config.toml
arch = "convformer"
model = "multi-label image tagger"
dataset = "rendered solids tumbling over patterned floors"
train_examples = 195000
image_size = 32
crop_scale_min = 1
horizontal_flip = false
translate = 0.12
color_jitter = 0.2
norm = "layernorm"
norm_position = "pre"
activation = "swiglu"
mlp_ratio = 2.67
parallel_block = false
inner_norm = false
drop_path = 0.15
patch_size = [2, 2]
depths = [3, 3, 3]
widths = [64, 128, 256]
kernel_size = 7
num_labels = 47
init = "trunc_normal_002"
residual_init = "none"
optimizer = "soap"
beta2 = 0.999
lr = 0.0029
beta1 = 0.9
shampoo_beta = 0.999
eps = 1e-08
precondition_frequency = 32
max_precond_dim = 1536
one_sided = false
adamw_lr_other_params = 0.001
grad_clip = 5.0
l1_shrink = 0.03
ema_decay = 0.995
steps = 9700
batch_size = 128
epochs = 6.4
lr_schedule = "linear"
final_lr_fraction = 0
warmup_steps = 290
weight_decay = 0.05
adamw_weight_decay_other_params = 0.05
Rows from block 6, named by matrix and row number. Rows with one number belong to one neuron. Each number is 500 + 50 x the weight over its row's rms, rounded and kept within 0 to 999. All counts start at 0. Numbers have three digits each.
# gate: MLP gate (model.blocks.6.mlp.gate.weight, 672x256), inputs 172-255
# fc1: MLP up (model.blocks.6.mlp.fc1.weight, 672x256), inputs 172-255
# fc2: MLP down (model.blocks.6.mlp.fc2.weight, 256x672, transposed), outputs 172-255
gate.52:534461381380496497453504487502503508515499520498380496545511643500495513494499535458565503497500517509500518474426499452546433506499418508527424498549486454533505464482481490482450548509577515498356493501538665490503491557561506490540471481585415486517
gate.54:500500493500500500500500499500500501499500500500500504500500500500500500501498500501500500500500500505500500465500445500500644342500499500500565500500503500500500500500500500498500500500472500500500501500500500500500500500500500575501500499500657500500
gate.55:529485525351500487410493557482452472493532513524439489469416502529392573484523494501502488444504503618489499357479495514511425517518491513499556484463501444497448520427453499498490567529482465497467565502488599494494505494515490511498506617488503499577
gate.57:515490470490500430585556490487585484524478469501546480502553488502476476455527543472583499507497526504480499622500495496469431524478494513566498493511443601401499452491576505565545470423542500347495504494529452501670492497428517347488498502464504538504
gate.59:499495462493504499467504531503498502502402501496484500633457499583491518500521499502619546497485494501498445496500507426500501495503511622501474499636518503495500512495625498478499512449463504475524416500504404500511499500499501457334500503501499514503
gate.60:497527512497477503524503538499499484495524511486487293402548461500500389506496608411427498515580686512499500500500477495383463490628566495500500577507524529534555496516500504580608495583500484493571535579500510470516533507501532500406464498516493567501
gate.61:520506505520504582506386514461548520534501602526554501558475521499500486526558557473507497511500361447393593498501485599361473500620520520501513520461499515569503539490505503489578533488422498415553504492410501463427500409567480498505523497535500436504
gate.62:558468359603415498502477506509495480500594504477499531604505462485398518545507482524502509517411452591515501576498492539502458485455468495499506535469508514556507495486500488536561500598511452513498483574520566467501447500515507444508468653508502477406
gate.63:500499502406482516470522394500553509470561512435498503517506500456463505494500516482439533518432492594485478551416472526500582526480530513403531600476445503496501524534469466499484493450564427502522577515479629512500490516582500503508461504500515497501
gate.67:360491504486526459505504492548501501486473475508434486511432454502525482497503478506402475499382469525503451486518501506497518498500475478499514498486482506430498507599531499497474468499476494438653485495486500495506491502392529496499405519498541514499
gate.68:509467477527408504518483486499498498524505507514501508493302591501484498455455491322487479500451505561501507418561565467502501360485520501390502487514498506501582502500516484506490510537498340481463519571365471424584500493587562439465526496473472460452
gate.70:508507510422481462500494577554503542536663500497474505511507514500499451496517501497475510497543514468520558485579484515549459479491406476503504497533471464508456498499515484500497522323502542498478476495615454515511447526468524488560549504591490425510
gate.71:440501498566464501498507496513358508476501500515502647496535485498493591485538507502501429511502542466497512500514502439530477499512501541565416498502510501530534492526509463507440480500461501528508497583503501569504476500509495548543515473525460563495
gate.72:476492505501501499489503503452545500473498449505508469498415529500574467482500451333528419534494490549455468587457492471506504557429529581403499490500490500510477518493553451579500464458497563501632500449505472500586496497499489508485505409478512566501
gate.74:492505574500521504485474521517495484502480502476555521549524494512544556502487472480503486472496531477666484485530347501499487587503484477631510462504501503522496486516512499462503473565554520493450455434501252336500503529465517534492390494544495547546
gate.75:496498498501500500500503502500500506500499501500499500502499683500497500500497499499558500501503501499500500500500500606500499500499501499299504499500501500500500496498497502500501501501503498499500498499500498500500500500493500508377499500499505439638
gate.76:507505500523492500500539558512520527502503525512498560500495583457543513343506522491403513376581605517491448558498491489486498504495503490498477547601451495491515474441716404419541478543491522511494461574532535511552505459495590530461501476450525500516
gate.78:534470496472600433490481467512508633498659509520491500592413503519515465529508518491625479479503572507504508555495499471493502502499562477484500488502487537553498500503507540496487491507514499504497539495451499456465497467530504495458503456499601415493
gate.79:500507554499497497572455404489519601477496499520391497401500497500504542539629341524501566465503501508500490509501517484499501528500498503558334499461506504613521693500496500485485502501499477498589478481411498502542501491492501501500502515508487449412
gate.82:489526370490504516543463396477549466502501488425540574517438499583546501504527511358481456506492503491502503490495479527492452493500544488531446536568549485474494499487496408460513491497464486525448420534495439589432563494433505477523499512477499350492
gate.84:484499556493491569466499604415454482526578569497523502487443516498504510502502499527521500423497498514496531544509480497433496506538508503498519518492581500652288540526521524492493478499501504503500490645537504556526422499503471495518528493501542521485
gate.85:560522463506399437517499506436493499445505428491426503574494532506531476489500444499513498502500475502525493483470552508625507497497542522534427457511509499495501491415547530434494469501501509495619439510540527455553554481468518503504445686500580418517
gate.86:582353529509497489484521532522538499517569437391434435484486496516520393481492681430433497475527505484610517633472607496485393559488393504503493463502509491499500501495527488493458573522558531497483597552604496498496324499502544500447571584528614434501
gate.88:555464493536403489438451502619517603512558488442567521524528400516479566466503493448517440505508534438554578512550495629491506549549503502610641531507475468396432435476637522584502576464575506486454499472503441521498530503498506456466523516545524555529
gate.89:415463448495499491499494633499447491502439505495519442505503478494479595532602458511513553473500514498449479522500499612498506480496676449487650659405521528566504595524503498502511509499498524499446504505431510530502507434534418447516523511518492499513
gate.90:526500499525502496408528498515450498505499507512513504469488370496397500503491585499499495485494551508515515555508494574478519533495508488358528514509529506505495499496498458510395501311489498476505493500504415497517502513501504437499460498534371529448
gate.91:605533527522450501448505550476521499389698490468502499507412641582497498536479506477474510499500495505405547439421523506536462421501460542507495502498502498494385497537501522443490624491503537568488570584455477549461404556499456522502459501492500490425
gate.92:498504638459499500500499502493500525559459584514497504509495504476511458499501511506499528463427472660500467472484662503497548478501511444409512433455561597302504499498477440426485516546472539509506535500444495497498490499500435548585502501526494415516
gate.94:501501501529498308500499500502507441500500502672559499499500584500500500501499499500503501497500501499448501498499499490500500499497500500376500501500498497501499436499500501537501498502499500498502499499503501500540502500497742500679500498500500499502
gate.95:500501534468452490460488495546580517557577500510585527636494560468496499497500398494566501487491493500402474362495524479523527507591527500502534506487501558304510503496520512494470560479436552465467443562502419500501536328522498500587497499455494472514
gate.98:459517465538492502457500473393497505533500501638520405503502487498442497499512459524513444483500505566503474586527503499543545416506521390518511509453532521498452501529501505367522515518462496499348538429500497501541470487440477499561499493499506518460
gate.99:523519598499673512506499490401529435517580517598467505517384529501509486437466534501569386502506505547516573496604499501499354495383497459476487494496510471495504508578478521525493497601572499498552503554486546502484513460504466520634508508500541452463
gate.100:517503489499514546504355501569523501520499407501488478498408506495503628499529385513554490537495497477392497474561501518506428495507502498504496492542549467580607501498521532445498430550456501502491664502488497500580493361516426535507477575331502510491
gate.103:498499477550637511514502461522449501488559524538485501495506498533502553499502524506441500609571502502478496518504495500497655503420493502495474486521474352544443503517577511493528546633523406466469513550449490497524450508496555490500417406416467506441
gate.104:501520494511491539501410501598505547486578487503486502468464406477618503480485452458358450661543520551499549495506479498492430525437462500505549536501448509498494567492336477426504420431504523506528496508521505635427372545525490536510520447473510502487
gate.106:502501499505494512271646469497482453498515511508510462500495491495396495499395498368499504508503588456500533508500547488577486495466488498397499500497647435478490505505545494501648411503501456496510502498569489530497498514497471523525521512506503495470
gate.107:499509501508488477513609502501504502534504521503507503501507485501506499509498499534511490500502503501504500501500495501503501599516501500544501532499559505519501499488490499499508539500500497503501499505467494505515498475517475499503502510460507496500
gate.108:578519500530499498497507518498499484501506501547534508535568551558487492516640503495519545428468526437502461638507434502515378500394470498455501567456523584502478508597543500500495558518544488501504458533530491490465609499506474512497495590502569495498
gate.109:519508415499486494500499620513515504512505501516486537415398557512490484653499509473506502544391500498491484547507501487469499513474492500498501571506397501499560494500501527472511501504509500473569497467495501500560512426557478497480460488508502502548
gate.110:496462445498526541476504497429525500554507553508500582521528495542507500518505513499497487528586471500519526597525483502535651545388428500377477492544513475616502501511430501483412498590588447499565458515486504504518500565502522509596629550502536480415
gate.111:499536497574465473499497492497502596501457506558622495560503448524489504508521489493471503498515459499452536395486554513552488528455465524521501503626498536455499374450584560503465563500617484525507413469435503581631511493458476411540466492511475512509
gate.112:513505499499535505525517566563400542469501501499494504437502545542503500586496558528494330402554481501496443525537508499500491507496390490492410514452551484530482497492505498501498500499488500494532575504473508509506498512459546499501557656500497467562
gate.113:469526510541536507491501500576500497511502504542503498472529480524492482437345545472663618457496527446486505465487451501472499493527500497484531498511512464498456723591554501561536289560493522512502516514510366560491494516501504500523499400498489505500
gate.114:517496499500510586501501497563506455516548501498500517486508585361497483444583499507501496502497500499497499515365478530502480380506414512476510501529512498503498504502441517447512492499529496500501500467498503524502505501497574493681518502500500533494
gate.115:510502501500487497508513502481502500503469488450500536568425471500569507490501462407429490487519484503453498496591561403501572497500504491504491481503515400501533436494578502494559500548505471498486499567502498499494470379450414503501531484502490495435
gate.118:508435480546539482349472390499504514499500495545492584495502510498452500515499531532506493466528492309626501498489487498542532506500499498495599500507499472504310495504499504477501413431517502484546502505497474499562498520516401500596652578441502477490
gate.120:501498535524455562507492507503488499571517361589425475500421488412525478498529513586517495408532479425495428581503398517375405508537499500544497553549485624497623501509515406500520568496533497505397584422488461401496500440512398499496503547480491496503
gate.121:513376499469390493404462469498598523482467503536499503499520500493500469485510629530516497484475450522503497466498483505478450484476476489472497499518492501501521521460417499506495485446473507494490502491481490499504525452534476526549515528459501604499
gate.122:614453544502517504493525527513572398522514542618488483505489508510502473497562496504532507579514410545484569503523481498516640532463535507490487501504487503492493528492504485543400510530505566531505512487529498495472544542631460510515509494506485502441
gate.123:494599470559499504476570544495473462488540489462591514412478559488465544509521500495475544497500556413421456443425457464525469408484519518497568609534555465500417456462463494510464481529609505532699502615445467513496484497389496494588478492445526496513
fc1.52:586490500418496501502490498492489536357500599513478347554502504511486499500528506513489522493494499498491492521458580448514498565520407498501441453483503468500496495502480445499415386520499466485498527513473482465496498504557488502321522618483537501577
fc1.54:497487502499498500499501501500500496503501498499501504503503498501499500493497425493500498494502489502507500501499499493499500502501497502501999493501496499491497498502500502500498506351500494500502497518501507439497501505502501502501497506498501502493
fc1.55:494495501573564500433489498484492497487515490499516653521519495503525500500458462558347624505491505504564528523503607526490493511455506483521541513506500496486503463605543486499520528493521564496464499531551468502510478488461482498465486489505539490343
fc1.57:502491504504470495499470527500534497472539498489557509497486502502565555487544502559494452617466530500504567607512468370521502576497494545482474502498500495498575462394502490501500455486500536495439491492598486495459495455498483498411575559503537515608
fc1.59:532503464719546496501501505471517450497499512505482485502500530616499497452500500495566496455499502506498501337484502502507501501500508505518502499501502481449422493502481497499501493507577489371501497676476312499499500503501564498547511517487500501500
fc1.60:495507505470490527498500414510527548469424461485493498505497539423447486507564574486395540489496515367479499460497569504461485492629588500518500545506499428425514503501490491512538501514464489502526516501406610500489498500480468519500452498486495507516
fc1.61:517556496316524477553507517498499501494497483516470466404501476466526526497457498510492503451483515496432349524498578486459418509503485506574484643457510491585496500501505393546506450486514459575571484478509464499495605500539546534527561490504498503522
fc1.62:483508502528662499502498500527500505470499508526501527480552422499496423498523484466501502466589510515512533379560582531488489372520501577521508521499518490491553515366501448561484499500498515520485626476382466498498443484470516500457440499499482570607
fc1.63:498503501453484526580449490498504505471503526491456530612505488455448500528525574489494563504487497506500584491500362533508512504491466405518508492544494553531484526552468464534505489571510572519492552492420556416481504439487445523429444485501525457545
fc1.67:498485704532503511503508504593497581499524548329412515526518453503469503475533415556485407493493485487501485504539521499500517500518453499501596580477548499502502474502482505421501437497549497505490604518478478498497476444527502487510523523500499505506
fc1.68:499499500332516516462499362500488586517448489502350506501528512509497509608487515528522513539631593498519491481509545501484527489486505477468501553512567496568340472502548630472488497495504484501561474499582477558504501493429497497561470432530504526598
fc1.70:511505510545455501507499468446473393477494511572469516467491504491511517492510469501400500492525504451560538472474492487480505499502528511494552498502500498497450489516499567504513485503308468574532460359463507502498506500507498561500486500485489471450
fc1.71:503496494537658505554544511502581501500526457526488501488542527529542511524497485494519442484498509488503506513502504482501563568504501497541482506505501499465506478485542464538495455498496494472498498492582487506501499499303503498354439495502600502496
fc1.72:487507516592501543487437514449445482494499401498509503499503504497482435519515470500544521448504497499519515422498481552437509455526543447475482421607534588437498568692562507503538559503483507506343501533526482540504515521499647489562437494502491492498
fc1.74:444426489497481505446463410508503448529476395481497503500516260501546512505471491454533483498501525489641500504501499487508356518497494437412593501486499506463384496500496513500500497508622542500475429402369513501483506500502506541506513497529495545525
fc1.75:498499498500499500499510500500499499499500500500501500500501504500499500499497423501499498500503499490497596501498499500500499500501501498501498499512502503499481497500500500500537501503501497434457500500504502498501500495478495525499502500500501500502
fc1.76:522541400528501496548514491383505556449469499624489490582602564505496529496387564487496323492556419549440560499474511482521496434510503621515503504519512502605518506516457500518465430502506586508518529499536489461501522422496513548506531492455611510440
fc1.78:475501495433413451553504524499598503523407504500503515549498514525507508496483507489447453527642453500519501495501325497512533507500498511508519499497488498503549510503480243494586491414490513512500447525480499503544495473463482500466440455494508521491
fc1.79:548523284483393503501507580501503482535596499484551514516388500471485504520497492494498506521497582498497499493493497507502499460482515504502501570498497501400496503531496491446510499502507500522678503501502499577411500496502498500501492494497500544524
fc1.82:468490526516525479547500565555530500571422481541501501520491475503548489458476500496701536494634464505529395522453590588504549534584507446491501438508614501463482465565523497466492482504498501483544448490499555475474469556486498506529488537599390452458
fc1.84:427550501552511493554600503558472526497588375491496542496500515517508575622500516483497441487484499550636511492486523616504516594474413496544402537438479512377554500502517520500503487494448644489502483471529521537507547494433521498535467529512562494525
fc1.85:513491491503591528497579499472521600499500508464485517442551497509514502497417491498494527531500494498511488510558499414524518502369502408503502502502462511535559463483399499485527501556500539491499663554493484554520504507375514480511400452573499544618
fc1.86:456490500500526489523507400496490500501501548490498508464507506336556512504495333599517479500476461507522472552492501488435430608479543467475535622472504489539599532541511532515552486499419494542520486393395506439505500514513501499543423431498480490488
fc1.88:564509479501516449526471515515499465538502591498505413485499498553511378396493501482475514455526443505461410510346514475492492661474503531496545515457505498534568501514401584560437499498400602474567569570452501510473477540501351467460508445479563476513
fc1.89:475507501507511536524494511497516476536587479502495577568593531495535479503432426526488462527499501549515513417513499401483610502422489491542509509479511481502504358493499512492678446509460539421434486539514571493490502502290494432424460498496501503460
fc1.90:628499474467510505498532497483507503502498508654527620592513498513418501507504552487431453515682511517497495492530539472529656497502492578531477431513511482522498513504342647502499501512463537467522430460503501444548552506465499495649494506563495512516
fc1.91:336541527430477469530504485480499501508493371461513518665474552495481515499533453482501489523494468507448346587492508496513475528420547513542348498498511499550498500510499559624522532508482502575467492493519481465500592514592433501514523504426477478500
fc1.92:465510512501503529465483499517546479490564501563500385502535505421522492501552563500712517442504529386481497622511511458513502546500432501483532484575491402407483498551505504493448602524573500501501510580475495588568459470508472504550515528382478478492
fc1.94:504500519499501500502499502498500365499501341497502504500501495501500500500502490697502472504449635649501498499503499498500501500501500501490500497501500500415500503491500494500573499500703499496500498501750506500500499551504500500501557500677501501500
fc1.95:508533498501500492502474496478507438478499509547498410481547445490551489561501508494523500478530471497528652474500522369491495461495484604543500366420485530543500475416439502410502507620490541503469528489499505436447481500383496391506511453496442527500
fc1.98:493460540497503536502501565496491497551492457541496393500521433501507492506499470494497540496498459506683501395524550506499504500596577488492518490514502445442499562538495507500497491509500471506479493480475498424506519501453490498715447519499563501496
fc1.99:493486512500494502501439406502576594486582502609494498512501510500498497469502519483490534407494535499507568498501459491351500476512487477513520473503497484591476511575527520508432501651499513524497448504501501503499485471503494479510480522508537611498
fc1.100:502424492441498506506620529485509501474506501586510521469565501485554508480426561526460461307489469464494492519493502514519548528464494503555472484496499400500362497576500479462497547502477552500531502448494503506515511487507509476480507494633343380469
fc1.103:495520502379540497498465509499473486544501521499497503500500528503508497530402502497387499723407504503498647531499480500508416509490475498586499497538500393514502472452499493461501496508500497475501494406519408495538464498422503510519507473505748449498
fc1.104:508509477468486502494483459384598419652510578501482499500510507483418448478525541489543504503503507505694500490521516422483596499597473330501461552416445500504448504404489471479499559541528490366512499499543514500605505547499538500457504500436500530474
fc1.106:482492500559501495530609503445498501500509472460637508498501494479561555499507512502514451292499509581504501496498455592504505495503494503514592502489505500483503500504501536540502521432502460485502609448494502497488459499499474502499569591495531603500
fc1.107:508511499518599478497476472601500499517490505504600521498491370475771385674501514476484435502500482449498498515504499496498500508496423504522492500494499419508499485503501493501498481502429548471506504498512604495504501497454505572491496555522469488495
fc1.108:504486500587502523552666452498513466502516507567535505548498498500544541478506491425529509503520499538500461435495502501489609609475480498456517498582500511476468496499465497577533482545501566492513621498517630507516499501509506562455559448490505497497
fc1.109:672434502439479496479489470464496516443497507499521591493411513497493408513484493454481477499433519486510395423496379505425519499486527494443521504507579501487497508497499535482500569502499498498685500443576493582545472516499474621503387502498468544474
fc1.110:546712447491506495576597513592437493512550516507499488435501491543384613525511443502438501496434536463486449449455527461510483496476478478508494499447499489405432492558491541472471505500489515474477496452510479530504503367493467613576499588483441498527
fc1.111:551495380488479495499521458496496493512499421497479474443481449492537519492506619495396383498525493486488495484507499482512385388494504517490559546473507493463536574500556412501485496511506499501321550341501502491480520550506500501504511498494497503491
fc1.112:502432466503533475543507421488515432491514500569384474521540558532598600421500501499489659455463483504497423493499504482532460517502517607507502457488499511522503517500537500490481512500692498506501389601514447513463530499553507546468500514499567567477
fc1.113:549496477498518460499512490478448494509500554579568516546492495500506485509486474470556506500534514406496494493420528486514472545484492513600579497539515497508494378511509499566553454495524510523502560478475460505494475484516502418513519607481491535286
fc1.114:420491380357544487496595479535491519497504510481383500444508532503517516501522502516527364452502588505554614497394390490488497510559407500582499520500473497495440508387502500482513548444518466541561483492545514614542490515613501527496452493476526491492
fc1.115:481671538446549504499379494500495574373514570528500504502376516513358428575500497461489453489482494506470494574538506438596501495496496504491500500443579521534507449501510560332491513447489493621502492470556499477501477494500541501454504503500494502495
fc1.118:502496702538525479486388461500500585492502473593565533495500503536497481451495525644523504444588501466624369506461484503514505498489504374511571500492514502507463506501493497490422503504501514502533488532455494509521498517574500499573500507387500479497
fc1.120:500492376489476523581526478564506537547510510395443494506627535507498492530494510457504565442513503497496398414409513503400637483547503500489449421501470503574484485472513519494499524578502470480474500465503591533503391518466484531500499478483488453530
fc1.121:408496510497503508500546505553497541472496495499516461499502501503488499591380489483502508530452548503506499498500446575496518626691537520450497513508613487515491469395481499501468560484471500471475504511481533275563500503506633512526500440502510501520
fc1.122:547488502531602491467493396494432490414490485482513470487504495503526534588616503481480522540541442408520547507500503532452577637536406389617509457503446474582508484606514513577514501513383536473492501505482493530546527455506487495492544471625428494492
fc1.123:540600502520474482534494568500544497475576492507485486481501448502516470497468479525423520578412522612511441349409497431464505407541557414537514499486493531577438467383446505595502500506414501629554524506434470541508553442480495531367498418575577501481
fc2.52:489500564528496511549494527495508504504565503597509488556473480536502478488501501416469610386518512511566551556499499504446489556472411439442445519494652437473482516503511592531495445501414417506491475586487468505508482493487391500591491512513598636501
fc2.54:501516500501499495504495511504499502789456499491498497493492447488499501496492528500499498501500499496751502499500502502499497500500501496506545501497499498515498494509499498503497499498493501491495503500499497500498497369510500500507499491504502506510
fc2.55:508530506502488507505445564506499500499484482543609481454501507498478520555478555516557538492564515417500471477486469497479475449507424474502513541615397503353462526552510387511502500475625560445496389506622467496516504512479492512498466502500502430495
fc2.57:459496500511426492505482511522500498476505493491548514483413502501496514481465477491497494547579466500472498499530486498493492498501472530562497436498501379566435431356594494504511500487623501503496497483502507527489498491487509513523498567476568584475
fc2.59:517487478500529498499489499430511501494506488540498435501500342500504463501499494499484462502499501490364500401498506500872506497498504502468639495493501500495500517494370495508508499535503499497500505520500500499495501492540500611498495496465501498500
fc2.60:514479602504525495454401420499491505349513462536504604368463508490502490492496501484569485494584498516513503411573497460441483533554541497622494614515512494498500501503470600570317486501546567548498543557500491518503501486598592502471496493601598499496
fc2.61:488436509501684538496465721507478550429512445574508530508549469479528406634506536483558483489402561476492445512479498421510501549486502500433507503429459534415489546564495482517632493454502459540487483505605496502477541500522501506513462447631486401487
fc2.62:509500485512520509517546528475498522481496503499506500545497464484326368530404477584493554531576636515496468494511547450505511482341396555517510487340410462458466501473498514499512497546518581469490489489513468531548429517439538508503480557491498472495
fc2.63:428498540501512554516495472559493502510512451502474475509446545492536498516522591512489500563507382421509502510451493512420490557440493524459492531509513602447514491437425499523608592494506507502517443498573484418655548415424497472534501504500514550552
fc2.67:471505623498508493477492499490512660496496462510530485506491503489486562638621502518493509533507500506365500492500467530473492491487513515472498533496499482510498514502521497541499501499497477488491358439510513507503502481499496421500410676526537531446
fc2.68:426525498508525493482478481453501519438627469508476493498601500445558355500500469658489471518500479624656448500513501496511512493448509498471496502534566469499524498277514524490502486502489502466626480491499496517417503502509500448500378455508570591573
fc2.70:500411498490477508525500513512516529338452658502504534516520496500571479613627394581410599539565496542498516454518504501458563463431461524495500516519544461501508505449500499485501436499535521492476476565458509503485506506503494484430516456504505795497
fc2.71:487497472530516439497498477502491491499505498373500496522498535494590581481520498501521560506498493499463486500490524502483494727487507511499505484468526497479425461484508498524488490500511546492505507462559459617515487468511509495497554514550679507501
fc2.72:501398536494514385525422479416485506496494512501453583466542504483429430461488460567491652449499508571554522415540583501554504494511494514550532491567553500344509554513508498502500643502504503486450580557565491476502491463516525441489490488509516454480
fc2.74:496639507457503510495503517491509493500670501442512471492496505502492529472497468517501527501506486518501478516492510501497519527501508484500528479501492516500496512417494497499500502501546484501505499460520502581484503496501505582516525282520491496495
fc2.75:507502495499504498504493504498500450501491498504499499501500499501498501499506499587500497500495501498501497500497500500497502508521507491491500499335499503498429499488495503500520494501501498496515499501507501498496500501503502500501503713499503497496
fc2.76:501524553499513506578494536500479498627489436477572506417480412473556551496507490497520483505490569534478479598425480447521461484506403512423500513506467501495484454557543400493511516520497501445510506500485454502492525508486551483500478502485429499583
fc2.78:510503423566487501521500495522505438482461500474503493500616500504513505511470496512535427502600498501420487419492514529563554490504493501409493529493487497334415460478486287485494473433468500500494501500482490538450498497495498502436498429406468501500
fc2.79:491499614509531568503420471491501718565489477498537442498501500430446520499500395462498501501489503507491496499499504506485508507501501557499474501499499496500456498535594499414483432501488499498499710501512308502591505588534499498498500494501501457498
fc2.82:525484512465544504598534465541519515542511509527455490382579471507497495521470410471490520418479502584555500420566640475496489509552501496459455531551473551479369495419510528540540535495506508397489500505507524498487463369500488496465513491500494493595
fc2.84:501521493518481517501487496491499501500514489613557536512601493582473526517496471478521447500500479465496498467513517530571593499472396497534482499489520604456498535498516558502448494493497407499497489509505534554531480498498474512472403532503445509608
fc2.85:509506521499510532503577444630502499520505499540585486497500470501490509547502493313528527519498502473501463491509474487510514481403508507407410501517500493499488515458447522476501481508572499529648503475499499386412502558485685502463443500500494501486
fc2.86:499493520519498515574492425505428497505518602302495320506656490434496482511427503503489503441422542532544538506444502520498417503532493450525531490511502655424482500481485499487495499598326502502513476564468503443587499462498488511438500479500500482504
fc2.88:464501515478490567540499484469446462477491505488502498505489571493504494530505483460504515496536499498482509526525456520542586501552423498341516475459500552618502514499501495471502512491504502519506504497485462556606428496501470528497435456492634611550
fc2.89:486462561506395497393292494503495499501544502401468543500423490500495447490425494510503520489497499541465495469542457507483593592502497506532501520425533474494494494527500594675502435561437505592475497454500589403412521405511583491540546456532669510446
fc2.90:427499668523501516500523409495483493508493498561479561516495489498503507461499489489503503514436454526501499502500499512510498509507537464504491512487499488531509499493505514499618500500506501481502408462493497500480507548431510500502508505498507501501
fc2.91:460438440453500505530394364486504507545468507479503408484530503501464510445526380493488497536496575496481497500495497481505475500516400460537505495526507506508519474525500501482509613486570572498576498512521482503505539499474504553519520494331450604525
fc2.92:501500382456528515442443484464466499497491378513503388521460409459636411493495502476698479555522495496495548425527501437515480526555501586573616497514498508497507647482575457498411475484479505521547491511488616475472499479522609645498528440497632476465
fc2.94:771501527500500500501500499532496499500500499499500500499500500500500500500500533501501499501500510500500500494844495504500501500500500525501497500499499503500499500466487500500498500500501586500501500500500500676500500500619501497500500500432500499478
fc2.95:517511555287498521501474299498505447355501462500511472482499483498509477514471506541580489497500514519597534408617509504517455551499553496636516488518500506497624508249534523498503493525498540618534505500499502491473504498491509495452450346498485500482
fc2.98:474502522520455576470438648472553482406523507498487466685498497489489492446501479380529551512523432459492604457516511500508522595536519503494508500498475530514509625499499500500573501463497489509508576468468415453501501490373440496487500507541573500512
fc2.99:584491505459500499501472481439498504502544407505473553505496543482502374497580494497499506503499500524521492497513519520470514346488486540500508501509558500484490518520575493501437496608504462505482423576388502517505466534529350501530502493499545519495
fc2.100:444495500506527499496442492496500473520532512481477391511465542526485492475499500593685499488464461498481481284457523527555505505496477460486511497523565373478489500550514500501522501485476518493504495500492484658524549684499500491529502566463508512533
fc2.103:500516444497511506513489564534490515496499518505542515511451501562537472522508523502467469504504499497560449590510382463514496540507411505499515572497508429519572498447496454591615502542542524504518317500510506539455488498483486522437460489517426464487
fc2.104:419519536481497586516483492567546518503539469508541508482431493516490498532454450522500419358502532499618501503504562494423498514430520483548465506490517416383393483505496508514458500432513503512507474519554497551513502420576508494506490500395487538494
fc2.106:518496506501523498542500526526482502494500503328501501483502500371294540531617548476516503465500489505471505500508495560485484512511508494501536500566499342561491488333491500492369502488499634497484498501511497500503502498538484331500481518508771607528
fc2.107:492499352499500506490506550509501576499515407473285497507501500504338499499618500502521498499407494487504499623482305499498510499499648496689506500522511482500511446566505491500510481374510523506507500497494678488525499497512425497457497574499503495523
fc2.108:538505536617471623547496503504413500462535436461460489466426498495497422534509572505541492541505452507511494502494502489603499488520493507523488500534394514541542597492512502500499462495550530470532428483475437499476495501492631487423487488407444501570
fc2.109:515440660500534501501413500501431504508459592402473531592500599503572494504560536477490499502480500504485530502527519498489498630498523508503497492500499499504508498493507499500473499454496435501511473494509510527346555504499497493495497584527498515595
fc2.110:471505577554313472502512543530558415498516486505501498501531477530420499543594510633501491508549497460435508393540496676492565504524474486502511496521500601594521497494504580499505499566501523540479609471506521542461429449502523504501497538464503500489
fc2.111:553435552502507499499443500499480475456500501483455428438566512464556605614490521504499542497526493528486518470499554519468379579482500550482532470497495500493475447511524512497499496517512509505514500403499505361503470500555464525500499569386677464622
fc2.112:622498517495465436508479424504503454522628510562407500295584501464489573502492555463457626397565439541571462499552528411500454511596507504619477497466585499510437487503519612525499509505607513520501506568502503518499501478518528494530567495461511550514
fc2.113:484534503483441516495503542520501469486502520663503555526499604440502385527518492503394547573460374665505528504497540494499499566471561522498509500530500518493492505495451338507496380506511208499515478514499530496495513498506482513480498509496501491476
fc2.114:503504488536553502535516544311503498510524514519512501425707498478507508498502566414550465305501487500504481484505563489496493512510453449504602522387460593530505501500500517569407499499506550537496471631536500503561464547462497598503504392482508505485
fc2.115:499586657510400473477487522488500526433499503563571543448493508516501573493493484549500341430497503502454498487500472496515496516341445452492500502491529501552456504515512501432498507503509499572441512505494499541502419530498635509355538493489495493475
fc2.118:506370518377516564363494502502519438504501465501769490461454540531514511503502505509498506602472503411411516505522532574505498512495500531471506509492492509499501499501501502469330503501519496491502576509528505504500345523482426475570501498323652502491
fc2.120:568505508476475498569523468576526504397403415520594446492505500515501502616419489486429539497512558500527515500490645492556499498549497476499507483502472503486485361434479519497504508586482586457471458477517451566646500464430517446493533645449518474498
fc2.121:466508452472515492495498564598512515496467501525395522395495508525488498407541484615519521544510629468500495501616564510511539494665450545489504499499492460495458494495458541542533484503551474428452577555428480389480503505471499511499505514449507492498
fc2.122:550491504565489505529504488593485511432522468410507478523505486454481516529497477505502438335449578478506514511533514495485515452515406530535502505452520507379561511613500525460496613456521557552499423454421572520590500454537491504480525500577479548479
fc2.123:533491559542486514480405455539593535513543402471585507549501479508522465541508485542496501509491463491518496572613541626371507562496482480501599526445461401500489530505437470573454559497598445503515538496491567462568371579502502443518417521573513523582